A small sound classifier, trained from scratch.
Model: 4.79M parameters, mfcc input, arch transformer, activation gelu, layers 6, width 256.
Training: soap at rate 0.0027, 18800 steps, batches of 256, held-out accuracy 99%.
Rows from block 3, named by matrix and row number. Rows with one number belong to one neuron. Each number is 128 + 32 x the weight over its row's rms, rounded and kept within 0 to 255. All counts start at 0. Numbers have three digits each. After the name is the row's rms in percent of the matrix's.
# fc1: MLP up (model.blocks.3.mlp.fc1.weight, 1024x256), inputs 0-85
# fc2: MLP down (model.blocks.3.mlp.fc2.weight, 256x1024, transposed), outputs 0-85
fc1.885 095:171161128092186128091093095087128189128128128128104188128128128128128128128128190128079128122128106128128128179103122000128128128128128128128128128059255128128128078128149076090128078128064128128128191097128128047142168118128158128128184160128128128128168128
fc1.886 098:210128180128070183103128093149128128128101182128152128128181128128150111109128128149128070128111078128128128111128056128128064231118128192128103067088191128149114104128172128098128128063168160158190166137143128077128128128128144128078149128128170128128128128
fc1.887 096:171112128128128128074214128091128124106128128128066079128128195144102096087189161128128128146128113067105101099161128128177148161100164228128128051096128128128093128182128153159130099154128128084078191170128128128097128204128184195128144128128128133128163128
fc1.888 099:128107133128163128183062128128008128128128128128098153128128160128191128192128092128190128128128128128115033153132128128128119136156128128180214128078128000128128128183172128061101186150128023086128144128135128156128128130128191064170128076145098128128093128
fc1.889 099:082078128128128081128128128095128128075128128128091128133128134128101128072128128128128114128034128128128128128081128128150128128111128209150128135081128128105128159101133128128086105080128128128145072128128175128128106128189128162128108088175144090128112083
fc1.890 096:128128128128128141128174128165160087172128128128065172128177128128128128128082104128128128128176128110128163105106128128148128073114128090098128092128128128092181128179128128128128128128119128128128128181103128177128128128128128128128073128128128128128108157
fc1.891 101:128099236179114128128128159128128156128128101107094115072128128128095128177128128128076119128128128138128116135070104076219128214128167128128128061128059128128156103096128128186150051081128161080128128128173153128217128128200077128111128154128128128128160100
fc1.892 104:159108176150053128198128145128164104128150128038128128128128200098115128071128121189128080128173128128128168128128079128128086131128147169128128087148128128128128088167128128128177097076165116170128150128128154125128196128128128202128128128154128128158145128
fc1.893 099:094068108128128155128128230089128114066228128128128110128103128128128072160089128128153128113128074128128166128128112190128143150145128171114128128155144087128162169165153128149179128128097128128128129159098128060183128074057105128128128128068128086128128154
fc1.894 107:128128103128181128169128142128219153128160128073128128072128055108146080155107128186128128154128128128128105066128128128128128128128128155128128128186122107128110128049172109080080130128115128128128128079128128084141128105128139186128128128146128102177128128
fc1.895 112:128128104094114128103088128116128128043156128128188128128160128128128128091128202128128066104128128128128128158128128128128128148101128134107062128088097198128128143128113128089163128128109128177128128128132079177095045187128128128145162104180189128128215128
fc1.896 087:081128128128128128168186128170080128094128075095059128128183128128119128121077128128094128128128114128128128128128150128138126128095088088128128072128128178034083128128128128180128128128059128184128164111128128183149101181140128128217128128128128154128128128
fc1.897 094:057128128094145128128128175128128096128064128113128235128240128168128109128127128128128128083128128150148076096128118154044128198082128128128128097128150105128128118128151159077128128128128128128104080079105093128104128128098089102075139128128048152187128171
fc1.898 094:121167085128128128090128133128092073128128150128128128128164128128128118128128128128128128153098128057086079076166113128128177128143101053128128128128147044083128128128128128167128128128128082128128091163128192128128130128128140115167142128136112120128128116
fc1.899 115:202128160101097202128145128114100128128128128128128128156074128153180128128128128128082163128128085075102128159128128128128083090099164128115153128128128128128157075158128113067128148159128110157129163100161128128193080128115128128128128128128186142111195128
fc1.900 102:132121128128111075128128128067128128058128128128100128128145128083155128187069128128054147108128077084128128131155075128112128128105163099186128166156128128105074088128098128179077128186223128128128202128128128068168172128128128086128135162128128128041135128
fc1.901 086:128128128128178128110128128215128079171130128194128128128201128128128128092128128085139128128128087134128128124177106128128128128064128155128150141128169128128128128128058128128141128053101188168128128128128128085128128128128209128128143128146079220128128128
fc1.902 106:254073172096147128128041056100096085128128128128128059128138150128128128205090155156128113128111126128128128128100163128178153128128128128172149128173094094128128128066169128128111169212128160128128102128137164155133128128128133058128236128128128128128166172
fc1.903 105:128106128128032128128128128128113128124101128069176128191089128100109152159133101128094174128128128144116128165128087128128128128082128128128079128028125172128128110128181183148114128128189161147128144128114128128105128128128054128145147099079128128128128128
fc1.904 099:081136091182055136110128128199128128075128073128128148100104169128072186193128128128054128128128139128128069127153128128110128128128128140179094116153128128128081170081128114121128062196128115128058159136128128139128073128128128188128128128128055145128141128
fc1.905 113:081128181100128128140128130128128076128070089115128083128167187161128128184109128205160159128128092122128128128128105128096128128128173107128118128128120081046128128128196104128128168100210085128144160128128128128094167096083128128128146153170050162128128181
fc1.906 082:128098128128128041128129026128178128128128128198165201165107155128149128128128150103134161048128052128128152014113147108128097162128192128127087128128128139128128128128128118107168166188128128165128128168128128128128128159128138066097099174128073175128128128
fc1.907 087:128128064056128128128128146128177088080128172091081128048128143128128184179128128176087181159167076128128128095062176210128128189128067128128128109128128128072072128123128176207116128084081165186128114128128056090144128153128175097128128155128128097128128128
fc1.908 091:128128128128106128128169128128098085230128128128148128128143128171210128114128188128128165120128128123128041149089224045128122128113128074128128128128128128128083159089128079086095128082155100112128086128128108128143128128128128147032071045128215186128128128
fc1.909 103:128128128080128147128208170128128187089110128128178128128128153099139128130128071128128120128128198128079158101101128128128119099128128128107128128069178128128128081128080128128128128128150128128128155148128128128085179184128094128146174128073156128146128128
fc1.910 096:128128128061128128128128058104128046128103135095162128128128128173175128128083108109076062128128128059161108128150128128128081128136128139186129088120128128128128128128128128148169128166113128112211149085181115173163166159128093076128163128128128166172128140
fc1.911 112:128118128128128196128049128140038080128128128128128128128128128128128128072067173128128128128045128128045128146128082128128107128079128068101128073076128128128128128128128115096128150100128222128128082128128128128128128072128161128128144074037128128128128097
fc1.912 102:128152128128128128128128128165097128128172144128128128128171128128128128128109128128065128066119128128128128097128168178161128203128128128104119128128158109098065065098051131070128206235128128128097128128080069091090128148115086128128081128137128201128128128
fc1.913 102:128128219182128186108128128128229128132158134128102185128128128128128133128095128137211154162124082128128129128128157128147155128104089128128128117128128128164128143128178128155187128109128174103150128128094208097128175128128093128128128128154128128128128161
fc1.914 107:128175128128174128128099128128058128128093188128128048068100120128157128128171152128128128128128136125128128183059092128188194134128128173095128128128091128128128128128128086152096128128128063213128128121080128184128076128107128128128090200128128096128063067
fc1.915 088:179128128105169128128128128163128062145128103150038128128087128128153128156128128128067128090128091079086156091169128100128128145165158160128219074128176128128076112039128128128107128159128128104092128183046090128118128150091102128128128128143128128128128128
fc1.916 095:128128162128182128163181128095090156099128128151128128128128076128069151128056128128128179093139128128086128156128046211080128128128128128128191128135128128076164128128128133128128073128128068097128065050128114128154186225128164175198033058128128128160102128
fc1.917 093:159128128197166128128128128170065195128179128128128160167128173128146189095128084128183128128128067128128076128128128109128128128156203146128167078128096167128128128128128154128192128128086128128115112049128128066128128189087128128128072133111128149110128128
fc1.918 086:089128167083128166128095128123065090128128128114163128128128128128165095128128128128128081070056182128124071137128128128128061090177128128065075128128128128128126128128163196128128128148128095128140128128165128097128128128128102128128094058168128128128128128
fc1.919 101:112172098082110111077166128177128128177128169128128096143120128154165163128128128115128113128094128198128128153128093128128128042164142128128128144110098161128116128190125090128154128128148171128128128146128170128128128059095163128148128078021177128121145128
fc1.920 097:109128128128084128128128155186143118128157128116128065165123040128128128128128185121069128136150139133128155122128087128170182128128128176128158162128128183128128197128128066128128128128152186193128128175040094128128128128128128166128128128128128128141128128
fc1.921 113:201097153128160128128128128128120146128074050170180128128104074128167157150128149128128153055128152079187128093064128128128121128161152047106096071151128072128096128128145047128111128128128119055171128128128105073190102126097073128165197128110128120128187128
fc1.922 097:128128099106104128128184128070128156101225115128095204174128109128151128060128112128128151128113128088146196078105060128113184134184128128106128091128075128128141111042106128168076090162168128128088089128194128161128106128100128077128128168076128128128128128
fc1.923 090:128128104187172128106110128163128128170140077086074128058126186128128161107174121128227128128120138128161128128128162128079128128128128128128128128128064128166100090155116128128129185128128050152203101128086128128099083128116128094175128164128078128128128071
fc1.924 102:128118128128128128170128157105128057128153128128156128128128082093128128173128079090087128128128128116128166031122093086128175138086128177128128128128128128128091128148099080057180067063128128168128114162114128173128128018183205211128128160072128167091128128
fc1.925 103:140128128128128064128128128189090148128064128055166128133128065113128185128232136084128094128136128100039128128089128128094128128128128175128113128128174105161128128128128129163128066128121128128128128188097057128204128128128091072128074128128128120140128148
fc1.926 095:128160128128128128107146128128128118092082128128128178170035128128069161128176128128128128128128128163128189087128128128128128128074128040128128128128128100085207221128128128128205128097083167128128128048128128175088164199165128128128128128218186089128128128
fc1.927 106:160128128080202154045175128151128123128128128128168128128116128128128128185128128100071128051128184128128152055128093162128167186056059128080128143128128150128080128100129128128172128128112057128097128128128156128127094128091128000128123070107128167128128082
fc1.928 097:095064178082098105172128128128094128127064094128128128164128128128128128155105182128128175128128128128128239128174128181091084128090128128066128128128128166119060128079128050053142148078206128128070128128103128093128128128091180128092128128140128169162085076
fc1.929 104:177204103100144128124128131128128128077128128128143160128160231138132135101128155081091180128201193128128181128128061144128128065128170169203128128128154107128145129173128128149086144149096128128135099143128174177084148128099148119162128128128128175128128161
fc1.930 103:190063128154080077128138128073164106113146170103128092164128084024128128128128128150125128128128189128081128128090128135128128128128151128154128106128128128128082128128092070199075128128099128096095168152046088128181199140144128150128115114128128171156128095
fc1.931 119:161141128169208089128128174160100128128128128082071128128105128128128100090072128128102136111128091128090128162128128128185128128110128144128128128114192128142128084128128128146080096128041114081159128108166128128187116128121087128128128095139128151042151142
fc1.932 099:128128176232168128128128177196128128128031092175102128128161165128177128085128128064128128128110128128128212140128128159062128128164128128056102089168111188175128157128128128128142073128128158128094128162128128153143128188128128128128128162128078128122147128
fc1.933 115:092184167128140128111128128109105128083128128172128128083128128128128128174102112128097055128083128128053128128128150128128170062128128089128149124075170056128101128146102108075191108087138128128046128128096128169177128087128183101128172175095145114124128128
fc1.934 099:196098141128163139114070108172128147143171083159128128128128128128128128082128159128128188128128128168128128128117128180128095128128130128128143184103067128128088128176117128128089092128041125135128128128149085113128128128128128128155162128128163175128187045
fc1.935 091:180128164087128166090141182092128128156087172126060128087166128173097178128128085082128128108128134184206128128180205081128145154091128128128109128128176128150092128128128092097164128196128128192128025128128156128115128149128128078128167128086070107083128185
fc1.936 108:111194110128128197128128109128078128128146128128122160128128163100150157128100118151177033123128128108128128195149128128128152098128128128152128128128128128128128128086128128128128128154128128136128187154128128097085097128174197093220128139128128154128225128
fc1.937 086:128070128139128077190128051095128128058074128172128182094081087071128048096109128174174128108167048128128179175099128154085128128128160166128108128144128128128128128128175128128083105072141128128128128128128160128218193085138128071128128128128128182128128136
fc1.938 095:128082082151128128128128043128091128128128128164128128128128060132128169128128162128123128128160066128128128128038083128082159128110128185178128091128128176128128082128128185033098166128128166098128193128089193128128154128128139128128128111205128128096181128
fc1.939 096:093166128128128151116128128128147103198160090157128185128153128096059096221128151128128128187128048178083128073128102128128128128127079128083128077103128128128114104128128141128075070128048103128073204128128081075096128141128094128128158183128128091128128167
fc1.940 090:128144128060094128160128177142128126095128128074128064128128128128128128128128128173090128128065187128132128101128128128128128054070074242128070128128128194128128128068128196128128191116128074128128128115128128092128128090128168128132128227128090095128128159
fc1.941 099:165146141128114128187138128214128176128128128088128170128077107128128128119128157128176160124063072063065128128141113128128128128155128128172128128142128112128128128128128137116114125128041105128128128128128160128065088160105128076128189169152194142101089128
fc1.942 116:159128113146076066095217065128102128128156128092139089102168128084183128128128176128128142128128128128128136128128128156128175080250098128136128170102097068128123091128097209056194177128191121128107128113128128128128109077180080177128128128160128094128128128
fc1.943 109:172128157128128052128128086128178128065184128128179128128190042106180128128042130127128170128128185123053128128128179128128128147128105192128128128205047128174183066128147149128128128128128104128128128128051105083128095115157181128193159128128151128128128108
fc1.944 101:112128128168128128147096128128162128128174128128151172128128168094128117129206074144141082128143128128105079128128070120099128128150128128056055128109173160171128154056124113146128128128190128128128119106175095128128128100178128055128192140195128128128194085
fc1.945 105:187128128150089128076119081193145066077128128128128090128128165128116128087210167128128199029128098161101128128128128128175128128198128128128062128161128135110149126144117128128128128128127128103073142074128128091128128191128123166128128128151198128128096162
fc1.946 105:128145128128128128128128128120106160100128128170079128161101100047138064048128128171105128128128087128116164111128128159128093128128209136155072128087044128083099128184058128128215128128128128152128128204162128128130128110102081128128190128097128128144128128
fc1.947 098:128128128152128128172128093130095128128128128128128107174086128118151106128113128084166106106168128128177128108128128103188128128088128175128177162128128061128180128107128120154196136057128128128128128128128128038073168128128096209128154150187097128128128128
fc1.948 102:217128128113188128153101128173128128072128128161128128128084128128128128151128123128128128128128085128128085058060128128100202128128148100128128057128128201075161057128128168073213128128128128128166128128128128143103128128173194101128128128077128128128128061
fc1.949 098:128074128139170150038069128128145128107168128016128128159107128217105156128186162128224128136128190128128082181128128155128052128108128128128128128193144102128128186128128051128128128097165128192128128119128154128158099128128128128093128128128100040128088102
fc1.950 106:128172128163167182096128088128170128154155128128128128128179148061128128128128033128128128112128152066128138099132128141149128229144189128128132128128128128128128157128093136128161160128097103076128128128128090080128214081097204128128128180128128128128172156
fc1.951 095:048071128199111121128128101069128128128128128128107169074128128088128018128188164111166084128128128151128128128110128155128128128128081093128110128185075128058095128065151172128141128128128128178074090128128105190128128128184145128099195108128111128128093128
fc1.952 094:128128128119128128128241116128128128205114128128149091128128128128135128128128084128154128105089171189179036128128128093128128102128128128181130128085078101128094128102128128142128128128097075128174128128098144095167128090110128128128147100128242128128128128
fc1.953 104:179128164151083128128128128076128128127128128128135128152128068128196140163128128128098128191128128201073172105128128128128128128128128128128106081128149128128084128128201128067165128158072153128128144128206128128068128128051151128128112086128188052102080128
fc1.954 101:128117128128063109162232128110162081079128166128191089096128128128095067128128128103044090128105128099128144087128128128141209128162128180128151182184179094128109126157128128128076128128097128128105076128167127044075128158206166128128101128128128128139092128
fc1.955 096:100128076128128128128128097128128194128187083128063100169151105133128128169095128144128128157128128042105066089128128128077128128081128128157128206128128128152191164065128128128128112101091108128216128128147128101128128128065073191076048128128128128128128098
fc1.956 105:092174125145128128128128093147102128128095125105128091128128128137128177074086091163128064149128151128128105182128134128128189128093128168177085174056084128100101128166151128128172109193128086078128128128080098117170142128059128172168128161153111128134121163
fc1.957 093:159065128128128149104082128128090128128128128128128184128167128128180087128156128128169128118136193112190128017128187128128088128128148149094127066128169128099084146087128128128091094128128079077061134138150190092128128161098123128128189128171128128128128128
fc1.958 089:128128155128128128128095128128117092066128128166128233128128128128069104128095178175128128128094128128128071128128078143128128135128108112049095128128065128093164128153128215104128148128046084128105128128128128158128128128044128128084128128066128168128175128
fc1.959 101:170128128129053128192099128181128128208128067128099128198128199138224111128128128128128128128088128118128131128128148128128128128128128128128147128128160128128128128149128088128107135128128128128056087128128042128118145038128207128169140119128128128119086128
fc2.885 091:128176184189128195113091069128128212131106098184117172128178128052108128186128128098128128007113168034128128139086208128128067128128195067128128128104128128128112128145116128128160170164088084202128106128128168156167128030054176128128128128178128090128091128
fc2.886 103:128128093128128087128128200086081128087106128068128092128128128197128128128093157128128110082138128128128208128117128128128128128075128054165128191128137128128128128128128128128087154128099128107076173150128128143147218097109115171177098128128080169128065156
fc2.887 100:172128128115128201166076099069128098128128067128097128070145057128128128128025128146128133120139148128172174128109128128128128128128128164128128161193146128149128128176183132071105128104128091208128097128128191128153128076128120018128077128134090112085115068
fc2.888 092:128128128128128128128145152178128128128128176101128128128128092128097128128086128058128169128128128138099128058128128056104158128102140179128128128061128128128128128128074132128128128110128183094148129091128128047128101128112128155128128128128157128098090128
fc2.889 096:128128038128141093128128045128128128078128152128128128184128138165128128073091128128129035107129096128183115097191209164131128128127065087128128128174128138128172094148098128179151053128128102105128156128063128128128128128128152102128170128128179157102128128
fc2.890 091:128170128106128079105128128128079167132072128128128163084178128128150065161104111128128128128128128095128128128128128136072128148128190017057172128175114128128128147079124157084162128094074128090142128128130128128128128128128084128128128121128135060128138128
fc2.891 106:062096095128128091191128128128145174128190165072124173128128182128116128065056097128128128128128127121211128077128186128128128128145128183128105128128128076128129096178150128081087128128127128128128128093117117096142185128148128121143128188087128128190061109
fc2.892 109:182102162112128154140128121128106063080162040080128172128060128128128128128083128077227075117128128170120103099129135161128068128128128128128128128128128128128067128170128128128128161128128092070039099128146128128143128128128128084128128128128128159128128128
fc2.893 098:128158122152152180072128128128191173068128179060128167076128128128074128128106115148128128128128160163082233173194128128216128128128169128086191128045128128128082199098085128128101128128128162113128128103169128085089069128128080128092128128109128128128151128
fc2.894 103:128128174128115128128128128128128128128128170112128128083128128128128092128172128128128128128136092162082168128128128128128168071096128128128128128152128128067081128159142081128198128113128150060128099105128118165128128128128181087088128128158090206128162122
fc2.895 110:128128077170167128152153121128109128128128167128113128160093128128082128172167083165128175076089128128118128128067178128128154128128103128157183128049128105128128040153159128128128093128179128204128128225128128104128074128178107180177127128164134128147128204
fc2.896 094:128179155103128128128128128089099128177175128178187128128209128128128128128169128188128095142128128156128128102158128051128096166117128202113128144199128107128128184090128158128166163109080140128128128154128128109103128103128128175067101104128128066069071128
fc2.897 109:229128128098128102128148128159153184128101128128105067128128155091128120128128128173128170128128180128179073128128128128128128056162128199121078128128128128153078157128128128128111128128128114210056128159128128128128128128128092128073128131128128062128186128
fc2.898 088:128128128101147128138109084145128142124128109169128128128128171128128128102113128170128111128128128127128152178128108075128165067058128128087128128128113128128128194201128168114136047128187128128128128128128128128148129119128098128197128128095169109209128128
fc2.899 116:147099128128128128179128128128128088128147107114166175128128128202128106179084112128174182077128128195099128128091128128079128095178128152070128112196128128128128014094142123076098128148128128128111128185128170128128148156128128128128128128212128086137128098
fc2.900 109:102128106128124128128128104198128128128094109083128143087128149184128128180128206128128128128197128099096128128128141128128128128077120128162128128103128128163101095128128082083128128128111145036213188128128117128105144167128205128122128149088085128147078198
fc2.901 087:128128100116128128128140094128128172153128115128128156092153128162128187128165178174161145128128128148152128128128165128085128124075128128179128128142076128091128086128128143178128128177128128061180185062182128079097172128114115128128029049193123128128128128
fc2.902 099:089117128128128163172128128149128187090128102074204128128014092145178128128148091128128158072128128154128063128189177128211139128073128128126128128128203128165058128128128128128128128089101091128128145128081128153138128156128171175128128128067128128128137213
fc2.903 103:128212098141162128101066128169130128152175088128072128128128128128128153128041149128128128096214128162152128183136128128128128079128119128128128230156231128128183128128128143128128128102184050136167193216134091160128039128128128128186128128093128085176128229
fc2.904 090:111095128128154128150128128093128124128128128128128128128128104153128157128128128128078128128128108128128098128128128180128128128137170128079128128128086031128180119141137126063079128128170194135128164128063128128150128085157158128128128128096128081128128128
fc2.905 105:162113174043098161128128159128128128182101128115160065088128138128128176103128128160149114072128197128128155128128119128128128115063128147128128048128128147128205080110128171128128128128111094128168144128128128128128102202110128186128099128128128246178081128
fc2.906 085:128128128128128128128061128116128142157128169137128128083154128128128128128128144128221128044128105076128049203101128128068128128063128089128054128128128118128128128072128128128136060153128128128128094128128099128128128128128142128128128109128128197128128128
fc2.907 091:188128197101181128128128128128128128202201095128128128088088190120083128157122088128137094128128091164128126052170128115054128128126128128128065128128157128105128128167128128128106128128128181127141128128128154109182128128102184128128128128128166128128218177
fc2.908 096:120128152128128109072157128063128128128128184128128128128130102128170128128089157077137061128146129187135189128128102028128112128177126128218128128104128079142128140128128148095128128090128211189128128128219163128128089056128122128100104144128119128083168128
fc2.909 100:144180128128128103128147081128185092128166123135161192128128083128080148128193128128128128151128040255062128128128128079128128128153151194173128128128183128128128128128128128128128146128114128128190164128128128128128073089074128128168082128094128153106128228
fc2.910 102:128091128075145128128177128128128128062128081128098093128107187143128087146128128116128210111128108187071087097128088215128187128086118141142128128076090191117128141087128054128128090128128164128128128147128128128128128128164128148128144128168128193090128101
fc2.911 122:117103137159095128128050163128143089176109200128128116128128114145083142154153128085165128128210116165128166128136128096204144128066137128053128128138103046146132128125124117128192111102082214128155128128213128104128180128128153054071101184113087128068153128
fc2.912 092:128128037128152128148128128167128128128128128128186178128228128128128128128128128128165128128087128128128155128070128128115128040128128166130022073128117128173146128128128035128155128211128128067128063138128113165128174080162197155128067128157128147128128128
fc2.913 099:165201178128128154128177112119102128128087128128144128128128128128059203143128154162128128154168182090175128172128128170128201128180128128064128159128128128128128100128050128128128128128128128128097128081217200141166128057100196103128128128128081049093128073
fc2.914 108:159128104128075128128147113169128108128203128128100128168177128128128136128128191131139057128128128128128128135224128128062128128072159038196128128087128128128092128128128117104116128128233058128128128141128128128216128128155109128128128128192128128128128100
fc2.915 091:242120172128089128128128109107122128128128187102120102098080146128149100128128128128126183128128128128088128128128164128134128128128128128067048128128128128128128128204128128090107128128128128128165128102128128072157137115105124128128128128182070128137128128
fc2.916 105:128151072128149128128128218191166128146128128128128054197114128128128128083128128167144128180133128072128122058145191073136175184128178144128128128151128106188128128167097128128098128136128183128151128128178079173230043128128128094128128171128128128188110128
fc2.917 100:151128075138128128095169128105128111146053127128170128134128146128128093118128099161232136064128128056103128128160166078128128128128128150152176128128171128148066128128128128185136142128128144162128175165091151128128102128092083104108128128128073193128163116
fc2.918 094:128128089128128082128128128188128128156128128191128076128085128159096128128189128133128176066128128133162128128128118128128128128147186128209128128107128128120128128141128128082128128128128082069128208128128128128198114053203128128137061169179128128193128200
fc2.919 092:128051207078128133171083128128036128145204137128128128071128128111128128128128128175026182128128088128035128104198128191128128128128076143128128128128128128128128109128128159128126128048128063085128128091128210128128188128166128128100128128149138162128128074
fc2.920 100:128128175128128076078136128084128146104128101128170160191128128070128128056128128182141158128090128128128148128128165136128046128133127076210128177128128128128128128054128092163128195148098111090128159128128128156176094120106128075111128192128128080150128128
fc2.921 107:128156157128128128128128128115128128128141128193095182159128128142118128128137104128188128125102128152058128128044156096087128231128173181180128128128098112128128128128128128103122128128073142107038106128128128128153179128189128128128128128128128132128056128
fc2.922 095:128147128119193128128128128128058046136128134128128148128116183075128175128128128094134226128176116128128128148071128163128152104128128128128141179128026190094107128154128128166109185128189128128048128128060128128128128128128128082155128093136128128128144128
fc2.923 093:128128128128128099160119128145128128128128128085128170135128128040128128088128206194128128071128128083178129128128102128128128175128128157142128135128128128186128175128196128078128128128128178203036128146128128128128128150128196128083128057072128128157128176
fc2.924 104:128093128095128134077128128128128215128158128128148110128128128179185128128144212166158150226128153119201128113098128128105128111128136091098196128159125090128128128128128128128128152188128128112098128128143128071128101112104128036065138116084128128220183128
fc2.925 117:163119128128128128128128128094132128139095100128063115128128128124107128128175092161076128128128209160072126103128128189076088128179128128197156128128109128128154157230189128135128146128128128176154128128163160128216062161128086128128128120128157128128128128
fc2.926 099:152173128092134074128180128125222128163128128128140128128143128128128128128128128128128082086123128056128128142128128128145128143128128148128058198128109179128076128128083128146128128128238128128128128138128150128128145128146189138128070128128106128128208078
fc2.927 102:128149180128128128158128070058195149128062171128128128128048128128128128084153156065110128128196128128128128128121128128103111128128221108175158203092163128128139128081128180128191083128128128154117128158103128128128208128209128195128128128185128128093141128
fc2.928 104:141128128160103169128128128128128162095150218095128080159187128128161085094079080128209153028128116129198128149129138090183128128128073128170178131085042155026128150168128164177194128156128128128197074128128128128145098173128100128128128177128128128180128208
fc2.929 100:128128105128128073128128106108210159099128128128059128052128090128148194243103128128128088128137128182128092128095128097128119128128175128128128073128104133128128128184128128128163089105162128132126128060128128128095166130190128128085050128128128128128086128
fc2.930 098:130242128128128152128164128179128214095128160171128128128128096221128162128128086115186045206070128118128169128128112128128102099146128086179128150128203128128166128134128128128189128216128128128128128128128128128068190117128128128128128201092128128112116128
fc2.931 113:128167128128170128128128211128154199128113123128174128128128128077085078128128128154075080128149128128206128084128128073046128178128190174128128173128128128140128156128128128064128128155117128128174117128099128128128128142096128128128162128139128128128087081
fc2.932 097:052128128072152128146128084128152128086128196128113128128071128128128204112128088128128215092128128196151089062128128128128128137128128089128128128147139105162118154097187065202128158128135128128030184128128128128128151063104091126128128091043163128128190128
fc2.933 109:128100128128128128128088152128202177128128124104189128128163128128128128100150128148067138101185128152185187128067106128128201128112128109128128089197128128128158128128167128128128226128128184071128128128128128128176087166128128170164107128134128095128128128
fc2.934 098:128177128128108128104186103128128128128077161068073128128128158079128204163128128128176128176147083149158128071128178128128128155101180128060128110128210178128128128162128142128108128128128184128128172051128065128102128128128188128128175128128128079128099179
fc2.935 089:093224071128128128128128103073066183168208128093148179128096128128128105137128080164128128103128128128078121209128128074180128109128143128206128063128107128128158128128128140128128128128128128096128153128089128194128128128230128128128061178128140128128097066
fc2.936 103:128128128128161146128128128181128068090128106179065117128128128171109128094156128145089186098053072128187128128128177128186128170128155078128151088128063128158128128249128128164150114150128075161093128128128214128110128066128128128128128152111128146128128128
fc2.937 090:162081207074128165128236128197128128121128093105153118128128128194059108128128129128128128128123128159167207107110128093101128128128146128128128208166160128128128128128128128217165128255128138159197128098128155163128103128112128128128128094162182128171128128
fc2.938 108:128074128128128164128128161169128128176077153128128128165174128128128128128157204128150152117128098070190128097128128128128128116153127128062128128162128164070128154098128135128128128128078128135128151083128128066140115128128178128163155171128125149128100167
fc2.939 095:223151128145191118171128128128128128128160128119048040128128060177151041128148131128128155128128128128097123174128128128105172145128128150128128184128177158128128158082196112128151128181180128207199128146110204128059123082128128128128182190128128194128119147
fc2.940 082:140128098128128120128173128128128195092128128171128128128096128128128128133074141128128128128168128128128128096128037133171128128129128109128178189068128128128128079128128096075101165160128128128128084128131128156128025128101108170124128128048166166128128128
fc2.941 113:128128128128128180090128163065128128128128128178128183128155128128162110128128128173128128097128138128177128128128185128086128101111128086147128176211128128128128075128153128101128167128128113089128104104181114085128072191190116137163069171128128108196128128
fc2.942 112:089128103128104069128112076083128158128149128128086155119147128150204128128128128128128128144128158083135128128184052182102128128105128128150128135164150175162084081088162156128128128128093215128128071104126128128206108073128128005128150128109175188054115165
fc2.943 101:128180141209110128173167128156201184156128128128128140128072128128128069146128128128128076051128128128128128189128072113128137101057159128128128128098128174128128128128128128116099143150128128072100128114115149128128234128192128128128128086128104128128128128
fc2.944 096:128175196149128139128069128128147128128079128148112190120128033128151172198080128128147193088182128128128128128128128128128132128128179128128181087192128150128203219107189128044128177128096140071203128128113128205128128128101128128128172074108128088133112179
fc2.945 101:063128128128072077183128093052128135128058128128153128128102108128117123142111134094128128128128128086128128128184128128128177128128128123069128133128128128051128128128108099128072167092067133166078171219128169128128128060128059128128128128059109128128128128
fc2.946 098:128128090153128246128168202153181128128128143116082088035128128171075128190156166128128128128128097144128128128128092205128067128133094200111128157128095128128128154128158128093128128081163102168128128128013086128128128128128108091197076128104110128103088162
fc2.947 106:128128128128128128128128138128128068165128199174128144178128128128128128128128145149128120128175104128128128128128110128128128076149160128163194102128168203084128096128128128142049172161037162128128128156128172128179128079148168128128128128158128128109128150
fc2.948 104:069128128128124128128128154073128047128128128081128151175128128065140172128128066128128165128185128100128128103128082067128128176116128128128103128098128128208180176065172128116161128128064128128128128140128128111074128128124128166128128128128128138136163190
fc2.949 104:128091130178092128157128128094128078128147163128103128128155137126060128128107128113128163156128128128128146128084128128128075128170112107128128082128128096128189099128128128128081153109163164128107128218128111128128128128192128128148064208097128128108120128
fc2.950 107:208128128128108194156178128128089083128128147128128169128044140128161162183166159066128119128162128240154094073167096128128128130128094128128128122128114058128124128160128109128131128159128128181128128128162208128102130087128128117128128213128102128110124128
fc2.951 094:218109089194128128104128180128151128068094128089128128145122099094177209081189128207053128133128181128128128128128128095167128131128128128156100172149128128128128127128128080058128128128128128154128128067128128145086128085155169128147108153155153099128180093
fc2.952 102:149128163128128149060128128128128185156110163128168117080189128055144145165128145198128080159163086144063128178128190128160128099085162047139092128204163128128144128190128119128128049107128128193128128128128097170137128128143128141128144128128128153142128128
fc2.953 106:098162174128128128128116101226111131128128066128128148128128114083082080189128152128128144114054084153112140078128128103087106116153154128128107100128129084128070128089128128112087075022128170128128096128077128100138078128133191192128104127128128128128128128
fc2.954 101:119128041144128128173128128128128152108128128128128174128057156178211128128128112148128144128186097128128185128128067123128187160095128128201128128160128141053128128152196128128128146091157203128128166128128095128163156144128128080128125094100128168128100157
fc2.955 106:128128188093196146133167128128128128128128114128142109059071128106128171128128128128096128168151128128128128192166128168128065128128128109053128186128128081106183128206103080128038128093128172197128128128128098128122094128128128051129128085043082128128128128
fc2.956 114:072128128152128139128075062128128162046165158128128092191128085128160128090147128128167128128089151128128161166081165128191128078172085128128128120128128123094111128081128128175221128184201128128089155118054128128180128128128128128170137191178165128128098087
fc2.957 099:128128128128041098128187097072179128152122128128128142163128128128128128128103166128128128128128140128177128128101064128128190153128187128128157128128128128128128128191128180173197199128082156154122128088128107128110041235122128128114116128156128068128201128
fc2.958 085:150081081128128145128128128097151100128128169128114186128087189143097134145128128128128128079088128171167128076100128044133128128128089128232092136128146128128107128046166077128128068128128128172128073128203128093106128128150128128128128170128148117077091080
fc2.959 095:117128128141128128112128200128128094116166128128128093106105091145006128128128128111128128128190128155063128128077128027141128153061128179128145155128174128128030077128158112063128075128158085128128205143181128128128128181025177128128168158128128128126128105